{
  "model": "encoder-decoder audio transcriber",
  "tokenizer": "word",
  "encoder_subsampling": 4,
  "decoder_head_dim": 48,
  "decoder_inner_norm": false,
  "decoder_prefix_bidirectional": true,
  "decoder_connector": "mlp"
}
Rows from block 3 of the audio encoder of a small encoder-decoder audio transcriber, named by matrix and row number. Rows with one number within an expert belong to one neuron, the router's apart. Each number is 500 + 40 x the weight over its row's rms, rounded and kept within 0 to 999. All counts start at 0. Numbers have three digits each.
Before each expert's rows are labels from the 100 clips, of 14976, where the router gives the expert most weight on average: "responds to" is what is common among them; "loudest" is the band of the loudest frequency at the time of the peak. Only what is clearly more common there than usual is listed. The data: telephone keypad tones over noise or synthetic speech.
# router: router (encoder.blocks.3.mlp.router.weight, 8x256), inputs 0-63
# gate: expert gate (encoder.blocks.3.mlp.gate, 8x64x256), inputs 0-63
# up: expert up (encoder.blocks.3.mlp.up, 8x64x256), inputs 0-63
# down: expert down (encoder.blocks.3.mlp.down, 8x256x64, transposed), outputs 0-63

# expert 4
responds to: reverberation; key "#"; key "9"; key "6"
loudest: 1000 to 2000 Hz
router.4:526473502394500516553486622494499481416578496492512463610518432438539476504442514485563459552532531433495498503448479474460471475474480491539438503533517496517512465560514468440491499495464506
gate.7:498559491523509505486501457478547519573462551447528467427506496526456457482539476556454534493428480602457488519513530521491534528522473479469545546474479497547539522473523525549560505520547534
up.7:488518431591479469490535456475483461553460506486476539460537512528508610514535482486449534417478455502534473542501540484543550486487577495519565462554475457424510538499509470504494484483517494
down.7:551564510537457462527497529504544426539480505445408527524510506467551548501492447495472450509466494424544478495418481510459500496472522530497512476500544482502524537568441548466589460441517497
gate.8:420442469546501477489498507461459572483519484481510442510429515504545558577447528467520478503563514487515457424509625459443444547512475457549539532545449506485488489523500433536514519464471454
up.8:598520536435501518512521539489522477459508476536512522519616471488483457443515475514478514512474487474487563546482428512540518476536537510460467498488529484514501531486507535463527502544517546
down.8:471488435574520532476475437508508472547514579465523488458408522471517542526513463558543496484464437567532469452528502501535525482488437487510506466469494508541504477451569466500427492440525528
gate.9:530510548614479550507496440468524563569474506484437552430538471513503532482484482443474471479475541500488498525508505479542515479441485533505511500527494471421544540533486523490551479568566515
up.9:446524444483530456449529492544474441492468510530561473489441576549460486490535514558468567478544445538474518465536529553508494537541547484482538485458467496570435496429515497562475537438459494
down.9:502464514488434496551540484566461550534537528553414556472553560490549522515487446476493520539475531485521474529427531492495529536476502479485545479548541515478475489491418584522533447508526443
gate.10:508510521531554513437485402470559444555427544500514518425491507559457510495515520536486517459427431540481495461512463556589521515497523506499522514473531515481493506447578490551530553498509527
up.10:483512524508493540481513481529490586471483499481523542483476489526439443471485484499485520504475552542455555507480494519394474523501455530460495464478440474582507505482467566521529438471570463
down.10:521476453448508506510525558498490514463529454532518484655544523478496471514516528472479446506543605493479498491518517466447452498492422535539522626506461519491474479523465456506475499536497509
gate.11:505557573468529546521467513566530579478515485471485499498508507502479388476508524584513495525534524495417486521478469518520466465483453494390464511461496526499538503538506583497544486525510490
up.11:493505459445508478536552558518454430436544435569498461552524497522519480494531526487528489503503492443528483510465475483513464509506517434508485513518514520462499423514460462478480497476434471
down.11:468598544510526486523472518506544499524525500410471579503531516522527437539524508570551439539494508499500474514480494496443448468477476490452456455438540503494565507537464589457528381484483506
gate.12:516447486505512456529464516593511512494477513437484480459400547506461493492422524554519568533564563565483485470504516582485573550556515448471521511469527505530475540511527517534372520555527475
up.12:464522487391541474500550535478525522439513561477469553557551489420513482450487461505496456436488457469520557476510463473484512506547459526476551512486511467498417554533514584487510475452446547
down.12:496446568501524482490494493535466580517432556585478507469417496516472525520436507437483509441468574534497532493480449505532504475459517554501477542515537463549518573505495538560503500536522546
gate.13:461477452554530440426491421459538449515379559473513500421482553554461545474512534572422524454493438537486496476521510503600529491507513469487507520418509462535458525448561497545517545492481499
up.13:471483418419520433517516547472488404452498523533510449579524466469515530506523542536487473442505489496518477504469451459537558493486577495502481531493564485518475475494543451456465530473415479
down.13:470520534569506525522539487436529436482472523431521496424444550531493512487520465551539509491469475523462518506564496514564501525526516475465560417478557484530499494474575486473482479519518530
gate.14:529489569532436472499499493467532500451479479550495541536542481499480493477548479480497538523470486475484543570504520504472452510521452486498436509499465479515437459584480448475479529505527510
up.14:499520569519456457487457548500531556531511496501505485534439495438515459562560496509527497490466470472507480450433524459510481502506533455506553487480472492519475513496484480489529474517488513
down.14:523483483500537503565547459486473507515490500491471470477512511449442443448502552548617518490503475554377451579459486493468474511472474545471512527474516579537497527497563435494582453432522543

# expert 1
responds to: key "4"; key "1"; reverberation; first key: 1
loudest: 500 to 1000 Hz
router.1:486524506539484489558462500458513427565409451426494534409513490468508556553461536541489553483463507521532506538477507548512577506477550541544566496519491474518549506556489490469504502545466506
gate.7:516466507489600489468549470558519502502503544523536472439449595547456502541442507567517581580543394500436483437485461547547507502502511468481527447484536485459460505452555507543489553501499553
up.7:474522474480432502512443518445478504530481450467464560550536449448525524507574476457500412471497605514520487571512521432458497511489485520535469591484491518529527535545444501460488435505521469
down.7:478465481545464480464464500551494467382453542520556496531434569510468494441504507535449497525541437547486518386478522516510503486524492452506560444471496508564488512470558457530450501489494536
gate.8:448509502470525505461495516491524521558471499537488463494476509522483476497484448470487451470517530497481483502540472514442556507555521522538461506505379477468521554544481512549476497497605511
up.8:499494521549567527477504523475509545510459488550550474500456543536421484445511459439540416480473486526518464493537415454489465533558506502484482512488398404474505532536467444536446502490546537
down.8:517471494494498530614595534535496494547585412490481549517502509540537492489463509461548513506510497527453547523469481451527505508515516435513452516455517435568545514578448496427507419552467473
gate.9:495451470446541528444522507488537531480519515527529502559503516529477452484533483463515440478511481579432464453534461480483442452499483455490424488446477452530443501413559514519449503471543524
up.9:507537527473464510523496491518490522426542532462511488535487475464531506458507461507497457550550525514531512515399537444442421528556474515484513473508521587583508452501467562464490510435555455
down.9:488543451486517527548503532429498476595544464437447494435506456523467502471521536534492484480482549437523495597523444499512488461474527467486496505436484539492620525591497476511554518568471509
gate.10:535471538447551514426509482509530498453513537497503494482489475510500489464541513556488417470460495578413473459523517470548465552554434492493527537425480522502480530458552495551482491477528545
up.10:493485529492556493474480475467524476573428509498517488445486538524455506532497530517516490503513499468436502481561450562605529487523462521536486556492507507415517534539520477537542564552483567
down.10:525476520474498496433498491585519548426481532553573426559474544494507494474506462511504545548451496550481524392477504502488512566538465484507503462536508488537450494423585546551461527425511514
gate.11:539467493490529535474517560526549518410539538553538534498504496523465454482521499453487384456503478552451468497491447489504445514513429467501474470429461484495444515448551479561509502442535547
up.11:493513522491438554524557516532459571428580482507523532566500474492515474459539487448491442501501554543549481503444545424430410574477458488501529483508480546526481443482478508488503446456523464
down.11:503552483464495517551528517449476519557544455430469580470574513472469520502508543488520533503504550507498477607466488498476499463501570490462490539506470516449585513579459491487534450577414476
gate.12:414516490548484477542473510475424461541477494468478474448450458453562549562453501525525493438503499460542445506450527504464521446447495570560540540554482473490547486550475454442552477502442475
up.12:563513519465513584485525514520534618494521486516511524544535485514434449421558484467473479544499527488468562529551466485537473501525491493436429505465529542483501498499500584512502499528559483
down.12:446454442531501532434527415466466461502440554541588435528474497476478492497551526440480515484474468454570493454557503509521499517545508525463496511496453549472469487486513449523492547471508562
gate.13:504431506486535526408545551526504501417492531548546491516482554535483475483536510471482451477506479545429451466547477502500458515500452478476431500441445491534415525426543506565469516471560492
up.13:481489547493455545532486501566464544446601495476496504528466478443493439443517509516470473491497531472507485526445588492502428516474493502463513478489507604575539459483502544468523506468475454
down.13:512568499504493572582518496464484510555525479417441503394487491490525525472563528568523552487529474473462478571511454457520542500484543467512501511498497480506586500550467502485516528531502441
gate.14:539498499464489510442508469508551476387503523486514507489508461501463527463504502533486435498493506583480516460520532484572487552539443457497506510436428542477446545411560509573445540502518481
up.14:498492501508490580532513558555483602492555481525510482529481521506483410459452491466483518540521553463489490522473488472447463523469539528437448487527499515595490423523477499470496515490507475
down.14:529573493521502491553457515506546493533480448436423570424565497461499565522495513488464499484552520500420465566512501451404522494490510530524510512510448498576521509559477536512479469539462479

# expert 2
responds to: reverberation; key "C"; key "D"; key "B"
loudest: 1000 to 2000 Hz
router.2:550502521461483530520535414527534518424483542455452587414542491524455560482499478443498479538494532525481528528552481493539495536507507484457521456444500504473434591426470571518410468541567490
gate.7:497447498557505466509514549488454471503531488477481506577459533507519533589455507513523484527561506527543501413423501524456475450493509483578541538494536484575497501472527470522488542492454483
up.7:498496501475485432503521503488539529465448500478516478503517463469515521456511470523459523523544478472446485487506501521494533415504497473436563519467495439539431605432494510451447531456544559
down.7:460476558531574525476540500496537473545407565476545517546532459589543535545512497439536507485567416498550581441568562472466558491537504475524486524449518502462512521489493520480502457512491528
gate.8:526500427428509466525544479514531425461452515484523521462515494474469532427489476484444528478467386471510500547485521497525570589470546503447558464509480428520423567421528490489447556455521539
up.8:462487567555477539466471499520460587515498534519503483524448545512538469603536503515593462518548557550506486448492489497448416428549456519570466524487520566498570451527497502506537450527512453
down.8:462467419426512519477593526496572491443487558543543499556441485507506479501541492507538497484517494559472524438568490441565503512530521537510495481450484512571484501444538497491421506417541501
gate.9:472547493516520477506469505421472525559511465472541476502537408460494473501488537482474481464516541429460499538534484478497500423528498566493430594587484517476640470622517505486551497514458504
up.9:542433509477494505469518510574497445457498528577477473548429593560505491498522460540532529529488467557542520435471502558505513562495504454536569444436529478530380464408487460505477495487507514
down.9:471537505476472442525499630525443507539536501487465454599565472475529426474492504544491443485495487476536483529454452453415514520481479548417434536541544542514562462533526520439540495441452483
gate.10:433537476537495501443530469561470523546504530499518430573479514517539513506547498532449474417496467498611496499468494493439481512491472536533541545528487532547542494500484433505523514452431515
up.10:494518519513484526560479513482486541559541494504471481516545471465573518450577455424483438475500524479559495564464490473520516475522481552508496583567489544481590485566450448463524490483490536
down.10:439509501473488509442488513486443509481555537578470463542537491498557544451499451493497438529453475473554502456497516477469515489469427506515474577465489560400490512517407512516527455507552463
gate.11:461447569567509530499451525413519540565470506437488483479495429430519488534464505484514463460482499539457515497511473487490500488489446572568510589496455487505653491604541491508530531525512513
up.11:443523449504495406504551513545467440500586492581493506536543552565550546518517441492504497515519426512567456514486579478448501477448584499504492445516561521486413487430452478498503494472451508
down.11:535465528534484505472500477530517549510488396503548574523535512465502494537454469529530488554527484506441455500509563537517470465484491559493519436519480424496466485547440569510491442564510510
gate.12:534516478469514467503548458490541461489490515494526487485540435479487512393518476458380508454462438460518517545482492498522573545486556512389515492515448474506471517536530490460520598491502527
up.12:572487523535502494532545441502529438486450503461468524472522509477487538460453443456455575508476487478560542518439462525501554579449531502475586454527476529521446518479477496470526544547509491
down.12:555492559559474446563462488525481550515499427465421515451578509525502515470409488488493540514530527441475492564456490542459529497496500477494481501502500497488558487559454555493551466537507503
gate.13:484437512589464532503447513463484513540471458430480468516473496469506525575458520480523474494507463522512470468432490472458455526461408496572558508538480537502594482507484465539545507471469482
up.13:531439553558478561510468440443530542499452475454457552431507476488469529540478512465559468540495551459496463490495460463534455475485435441526512474481530530451561557487459562504527455553566492
down.13:490495582482498537484478580497454449507531511508487405573448447502517453539464549508524440510522484466507509427457537489437481442512445529499442535483509563480565503535521440516590495503440501
gate.14:496509477478505466563506436547494490543479536504434502526509440494563439502463529509488516458502541470483509470482546495462452464471540515519439567563483477527539389624513498496510538445464494
up.14:451502439434464445514557557535513468401527519449498521540473509453522564562452459440507496513534450486568498487464565431423456507488525494512540494517488495556425489411487513539469511475460456
down.14:522458387474477495473589467472516494476444481519520531517468480536493534480541484493556521445540549545529482525507537514496456555508502539541513531522442518467434444429539570485404437522550486

# expert 7
responds to: key "7"; key "*"; first key: 7; last key: 7
loudest: 500 to 1000 Hz
router.7:504475533556433512494484417441467564552455470424492448488519459477485476498548521494486446436505538479527515506551451478560492464510482495486447603436480518465575495563517457482513494531512457
gate.7:466536433467502480547495533544527462473549497447522569445563531452553573496531525555482517506453475539492426576413509434536489527541500514471495448486522482503526494485492560401500474423469438
up.7:514513487460475504559484467515549580463531515447525524544526481434514454496471515485504442513480496479497434576472515419495429480524463544474488497491513425586503503502494495470509498451538435
down.7:509458491488519483511527540484463580518479516455536501548434550456490440480507495491521487503515536448468534493477514541538519465537406439420478551422555447459551464554463543565565504513535504
gate.8:480568463530491525499444517508544438436529537525495443439501556510506557505560538565511503475471454537482467472544535499575541524513523469487545454529564542459502465453576456523476524510464473
up.8:544491480525479579473422514462476467526506488529479454479441540457500561492558533558518520545479507506482493445538508536547569507495514435488494509521548453451488443486540408545475543568537541
down.8:489408487479500507488646550496574497477457533484462478524473476535451500498424518532565551502542543482435515434510455520572512476529489467487529435465564497514472497483571509541439542519489491
gate.9:562470518540514549477499485469513494547520491502505474490444522515436469419487473503462490546515537475496563486553506606490570495512533471446486518432452446491529502554511424551519501528544543
up.9:558459523486519534464545502474535497520501481486491521509439537552423447415480483521490483552535551495491573454540493630514559537487525438458510539406443440497516498531518429546522502534576549
down.9:483523531530549413547536521532476502498529462517497546556534496484549496563480463451532421510548499449506475557466526426472447448483484465538433507571548476412502521522482520531520490477504522
gate.10:545514473453532442510446513437465437477476562531538527543472481527492524475533545512518449543599474476487478542461489509498521516480570523532535418514466503542453500537484463520542453514494498
up.10:461504475457446468463497491500487503499516512554515434501522469488454553498561577501459508432468450481577411504530531556474408537477524519535552511494474513485512519495491525498555497408555448
down.10:507503516551449522464463459490442540470551527432496483549543549436568508551494495536478571572473547518579524479523480498492483517459552522465498549478451509461499517555496414453470508572450499
gate.11:429561473507470469523496482461491540527453512446515493465547455419500494535486554495486469423500525480439461545535462444513545483523497570469459558510448556490533533555522558464514527485428486
up.11:437536455509489451504475458467500544532437515433517506446535448443495496539491536467471461437499525495414450539555439435501541487531492556474455534515427536507553527549519549490496544499444504
down.11:523504448501438453519489519472484525502451477512463512582605513503507518550417519363531540559553602425524562503461471474424484452501501499558477470509503499422477475564458578496471485532447507
gate.12:470508548489513483458455560519466451424499473550465454515462502473500486501515544521520561540522467541512444397505497534489513478508548464493500374465557561525413518427482468468453490433482502
up.12:547462494464556505442486510470539539533424517483540568434495475523436453475457532468526473526514564504462573517524501465526522502489508464499488496436482461489540540555525515523489490549515510
down.12:479470513538523574499528483521488440451506543505519431506455457426514473453549476565448476447425439553511507459463478511506498599488461444487552557491563619549479469384496502541526505511534495
gate.13:431427537469568474473471566490483411527480468465541572516543418481526482481510462615478506569463472563522469439497585507580486518515494433523480502523453461526514574497461504524509528458478457
up.13:522468555570503482446493437492569471482419445526560461440492509542474553450502460470531527491459521548504548519468484585524528485556488492499426444509484464444489504406541534552495494539517502
down.13:471514493487489493492492508471537570438510427536596458565492518541536439570400467400490501596540499414506514442424524414434502483465578535549486476562542525442408503456487531449533458497497497
gate.14:515461518524441504605480491477440513526521495499499459557483488430608496471574476486451514496432498515547479466378424500443474487483444507517489494540574596502510463504473508441519500513506471
up.14:486481533530415524590491504492445508517495511494487492560501482419586489475549478479497525475450524497559485451404478470439471475469496498522478493511601612518531439500475502426525469489507408
down.14:570482552532521518517497477546476562559538481563438455508470502459485344473507487494519492509539517467558549541495467494465449458514476474485466577475561475452517513522395405512549435464511508

# expert 5
responds to: key "0"; key "8"; reverberation; first key: 0
loudest: 1000 to 2000 Hz
router.5:520511532569577519439523431485490554549459501556505414459509516543463446448532537506414525445461500515444499460477494488512457483509463479511480512547532520482504469403489494597565487514524508
gate.7:479453454464515506502499519494513449464525515464524567559418525494499500531512461480527463530502464544519477469522438527506474544546545521501497493438482464607499524484545500473418508483485544
up.7:539466549565520554472462475491494536562429555488523482572464483525454455489492514548462492569529502482460490409492490490462532449485443539489442561532408452494503487507561426559563523502536541
down.7:499528486558462490516502443531481436528447496443449550550537501510479462504532543536529453498525486482519550416497522515596462422453515531403454552490422432527516457573492471412489492504478540
gate.8:563402560543525566520495466508460571535449515543483431475438486486462425457500512520473538524461566511428534409444478481501472500475411464499470476541537522489539445472474464550539459561561463
up.8:553419561553531563526506452515456571547460511557484432462443508492484438447501516514455561529453540510422531419454472471489480498464405461518493487554548545488542467468468463565559463549550451
down.8:520459492483434467603514546482439534514518465469441517435502505487538505478443492400483527522496553490493466498421490465470515494459521478543547447565539498465522478555424530497524460540478428
gate.9:513490496492462506521443442416497515545401480433523610514530456486467552535485487421521463503511571477536527558561469512536564495513558551551492522472471406493514529621490503416481497554526523
up.9:515490513557567559467506449462493555510429524509530464457512467490454468415512484499445453496477525491399556514506469493460484448452479534455441508541518483475545523562528534513556489507567519
down.9:465481504531527502478517490559515483503457530581513435495453504533448444423531497539433526533462456525479515476553496538491501501511493486402524532526511405516460544504576434508496517461502606
gate.10:486494519404491531495428539519575488429547471453544497531484475501480463517511484476568439521493501536507499523549493533573522528559506530470461514410461508505507500539533506438448530502483506
up.10:543491532526587575422484457492541571542501529545524449436462494522488415422530523542444503500460530564435518443518523494508506518518402468474472502510493505459463493445494452581526470531555502
down.10:479510480480517525455447468499551477446490571470529534554496471509479462474569462574550484492477426492468459524566479550528550488487477540432495540414501475533518521555555463443442534451519624
gate.11:459505461487559475524482511512559533441541508461530491456524463475472472553443534517511519526518455476423411552415441556400466501515512526522541459548449524567507504469558494510500585447481507
up.11:430550498494503444564506464597514461475543501509485487488577492474539545502494398484458503432469411470540471586449503519495513514446540551478524546555417542541513557551542521448500552417486483
down.11:525463489522456453530480562542426556496522463508478465469486491563543499471397525508462500517544516490491477465422570506439538471528527482464565489573540528462513510489465514560544451528474460
gate.12:439579445540559482430551456524509547513506548546526464453552482551499482468526494514447439460461389496466439549485532470492458488480490544441472499541484519475503524438547538534518527466468510
up.12:435574472523569484421544465534519550532520552531542458454536492532482449460538518530467430461459392499462434536497514483509458498505473568451456512527490521484513537456546556542521542458472509
down.12:512491506538421480513535553494431531517513425479473506444543466517501543512465525464505510514492456501490469524423507485406476494481469471590495482593515557432521459459426556528565467537470376
gate.13:455574461526535462426534466542525527512514540535527460447553480542497477467531469536454447448463404509500429543526596485496477484504481548441486506536502502468479560448570537539511554419467512
up.13:429571452524529456430545463568501532514516556540496440427526516545495483481532480532432458462470383508476429537517597486521471501497485546451490511547481502476501555414566531528512540408476530
down.13:472494478519493476521522563483453522512495458491484506504548469515522520542472529471516499494475437480475488521426491462420476493503452489573500488540507562387488491506448542537566438549481426
gate.14:457505474475483493529440517541559493488531509470525518510470523474573496533467511509572445471484470548536511577495537527497507537531525512567514486517401568526536503541460486448477512453461539
up.14:472490529466475454563545531474473485502496412505479521525512505501456541545475540476528521485510496421549498580505500487488520440464536465503513588569486471486538526553493482471486518502454458
down.14:531493556501451487594559561516461514531563478481473528447530502486539524454437553533504483471529534465519455515445512510503509481422494464530493525546529507423521493492437563489546492511470445

# expert 3
responds to: key "2"; last key: 2; reverberation; first key: 2
loudest: 1000 to 2000 Hz
router.3:441455463536461437464462441510452475530516535524502534501402573487548540552456451501536569549530464484545453436468562482517428454457494441524502428558534450485438459458545498479539512448485489
gate.7:496530513491521525491464541534573511509524544545492505507525419455541492477492499471401519545488476526490530510456517477489556543543473466433496602484532570407496415477520480441479489432508519
up.7:490466582433506458520475454534477479558500446512482527527455562512483571522474477502531537506520484469554494497489512541503460444538536513549469532542486482527472534467531553425464479477568426
down.7:515533561435494498507517501507467546518527598508443393504475535507462463448433439489481495528497509457498495474520462497500401521519434451517528451490557465552521518452484444507544506488537449
gate.8:457503513465472516560521480490493464531529470423497421502474520469503508527606465546524448436476477518506496510569501480511505560530484502491588572476530576519612490539429458495441483482454480
up.8:453480429531453487522473460454463459555514476519437495539418562495530566603522501479565469482520491454541407457506535450475473427478509466570500449559557483482476473517510451472530432481459477
down.8:541511504497556519550480551490496444544507464445465521458489545467441466525519491576544524439517454612441512577576529524541565505529510463535571537416573464534494518438499478511478524505462518
gate.9:446479551477454501485562516534487546481520528472522528492579482499438389503516511492483508547469562479466514533513510535532501491524506495455524594452494484526444483524454530546410492567541491
up.9:495419514484472515463471433513512465505454481547510457514402492509550503494447518506527510530521499556538505412505547527543475456517455472509457482544462480458441510451533484498581544461504572
down.9:588492509467570475463556477570532486513504537435464488486482500551491439477555545559516470534520506588493579547517494527600505486546448487530567578494562431577501484434512490520508589561547509
gate.10:563507546516518517472535484541511504492504500530507475446627582535437486421525568504476542535490505470460547460529480525536509534509472450441493506574497432434510486475492539546537482499567455
up.10:508509495497464547481448484550533479555571447510553510477504519587533494502523511512525546547532473496544489454575534533574393453472551452527518544485535522459487517557490449490533495513482502
down.10:481467473563395468458510506508532568494552436523440461503491488513460490457487576457535516588525496429445529548477448555529455471507472483537488502505490537503459551517503538531494515468506503
gate.11:533469546461495463510478535543479502511493480520467547473491492558518474571502437536539512545493527512520541492458534579509455509463505463444504534450476560459443553460507510576505560500527542
up.11:499497514433467455451498448510475491501544505541471512491512535484529557543426486497489492561532582486563493429547509535527509512460525568455466514456485497442445554459557504492410512513509525
down.11:489529550464503534505527468485481496499473470534451502490498460472574568450437515501515554467539483497467541509492441512456523416473512478464478452460488464489503502515540502481500472567479462
gate.12:487509604506449549563505378576565536485526502501552489516450450459381460503485437494476412527463539498549445546459547590462490482515481515539501550528557519466519565562495470544516470529507534
up.12:544525520511477557477535437459542485512537421458456465508542550515475523486502480440500466513528436521495516494530546536479480472487502481490486451467553574460460497492521593547486456543541455
down.12:557415530449446555518460501486560544487523501525544484530524584612502511465492466439508489498502504557520510472500513471491371487506517528484496559485539530546442510441498512463544469517548506
gate.13:522501552530529517533567519586477531493542474531548531483577502543457415485573469564490527497499525517490568476460405546522510467574497529472494529462558533481487547567519557512510525507514544
up.13:481451424470531512499484478438519425523528455522542476457476510517486491586442526497528553424439505496513439454546544549487560462468579524561535503532474480461458425446518464530457480478488469
down.13:575489494451549388551507522422524446461530451441413510533484477503497490489547497507530560507607452491468504466507464466561487511466569410480519541467526539574517535421532500519489500501505585
gate.14:462414495487448565530536540464496463619498513475488481483463511484455493545554463519526568506443460529425463527464504479480504489486564494520514573444549578492469466546475469474487431452535514
up.14:526501544566517576430520559512493511618501458498462474495464529485508483494434616542537475447531489525512500520487476552519508506530495491534534494511452488504597504523434412500546472474483460
down.14:523492519509505509519548407569573467548501457502544512523433482533475530497576486482449519454515548487489521493559404530464542543492459473500487412537453475517519554550494518484458440485508534

# expert 6
responds to: number of keys: 1; white noise; pink noise
loudest: 4000 to 8000 Hz
router.6:445528494527456534497534455541454475478534469507469475528520552534541514518617466510516495471507457507596497493513519490544421493540521470500553531445541577471483465420488484499469456456519432
gate.7:578510518455495473481440431438537484519440469486515525463515458478452464475530483492495580457500521531439542512561479477583597519539526521477530538475495471477512527488508510452516528527479560
up.7:550528484480541476497493447486527522550485485516550470465530524533468501482450535498441552545486478490502552479543471506564502523539566555459498539501525472510464453541501505493489549543468518
down.7:495469427536467488465470513532435523505432512576475503492492497481510503506494488459496488494435473493492490544546467432454485480526434493506486480537590504445449501434450558538474487499480493
gate.8:579502522390512532523454546535500485457505469533512471616558558518565559536529566458419471499530556534541488543500445463439508531583491509559565493473448524513521483578479464476491539476505531
up.8:518478486493481553506546621527475480422557488514479440497540497504510543506558582470440491549473590540445494512544457573484475523472513469525483476460487511518494518466486533522458489473497485
down.8:444529492610485427437556509568511537471489515545466512482458486521538581482539501506553509481463548490478514473505500483514441492496473551466486533465450528480455480505490530571477481469501500
gate.9:518548484494462525549540502545474467528395502451497559486515551539552517468447490405471495528443409494573486529479584531526483485518617561502545451506481531528469428520533564529461433476498470
up.9:483475484489518468526551500491515453429458502471521528511522440517577514624576500556485522476536460536499555493512516498456494524474430512477588506433448520428510498448505570557535487406498473
down.9:569504449408490501539482510463483470412462519552446432468496494584520541451460474541464559476488528464494473442500440510512558492508445488531529452528636511481440543563508626476565472525428398
gate.10:491549596451505496496447566507581489495503496536572526437550503575533515478464522542508484529514517530433502526585469528454480517551390526514547498450530492493518568522539566534519506470518520
up.10:454532429491496527497504566461484512496510541454498496473479510514482464476517534536553427505534541493483547508579480429489495443492505491468486485490461445532503440532542553507493449516543523
down.10:497468497519487511472529546487391400512528447477436526489539440443539556495449569520501491522464462495497439579458436489461511499517590516469425436561554533468527485520513514425522403480514497
gate.11:625505470431548518523556497484544418476433520449461492416567450511527483506474484435458576576396557487382473478540449522450493491565478541505484493543501499538485571533503514481484533524529501
up.11:515447464571485427503419500436577512508555486502482506454534390504437497503529514483524482470471496491464416568462401492439503506517474552422467530478470460569531481486449535512533509513494492
down.11:464502459516511485495505569479489542522450451485508515444560495577516518514529540500510520488548509480491524466521519534519454545560498491497477567493501474471486476573509470531504437487512456
gate.12:504558531562497531500525455459435528599541568534498490562528435469421478492524504506470403537440561524537490518459516486449516498421495549485532459524571446530510439525448457466566482437505476
up.12:557548478501498537538434568492494480486573446453485415527496544462531495501490464520467524591498524531533566443482619529517495477460460453481471472541490534519524456543494514537494519503557536
down.12:490504588542497542480493497555583491539518422465520524509470503444539480515541442519477566472556445542502526564567484509480416491523446413509452538494559538504503551537472488495434457480482592
gate.13:482522457550541545532549416451522469540491468513489503420507495459532429458473496464529476522447488503480499514525549466499492494426552518509505503516471472522504443519546579597511502543499442
up.13:443491454548525520462543572477510455409498541496472509487472535463538454528538462531487528463517483479480494465435500519529465482544439449469524567472498539415500520515444479506452506520455506
down.13:541512529535521453617444508495509448467477509498483495487500407493557468474521473503587578423474485463553535462529500425478501578473464434502514483600495494478482490480539498526552467403542497
gate.14:438537487509502521474506454473516465544558505590538536559564499508461495565528459537433530507420449466486539502577559473476499503501536489495452500476481412532495485460521531461487451428490496
up.14:430489456483594427457543470507551501499437436528513484502531509518477580560540569434464552477514484565507445491553519516494522476524492499520459470445486498579498543482529546472520406454463480
down.14:589446530486534548536497474513464519484396486514429512496545521556478531518540486473469506474525499483483495494503510536532565484455532545474517526514519465498530581499484551481527543587517516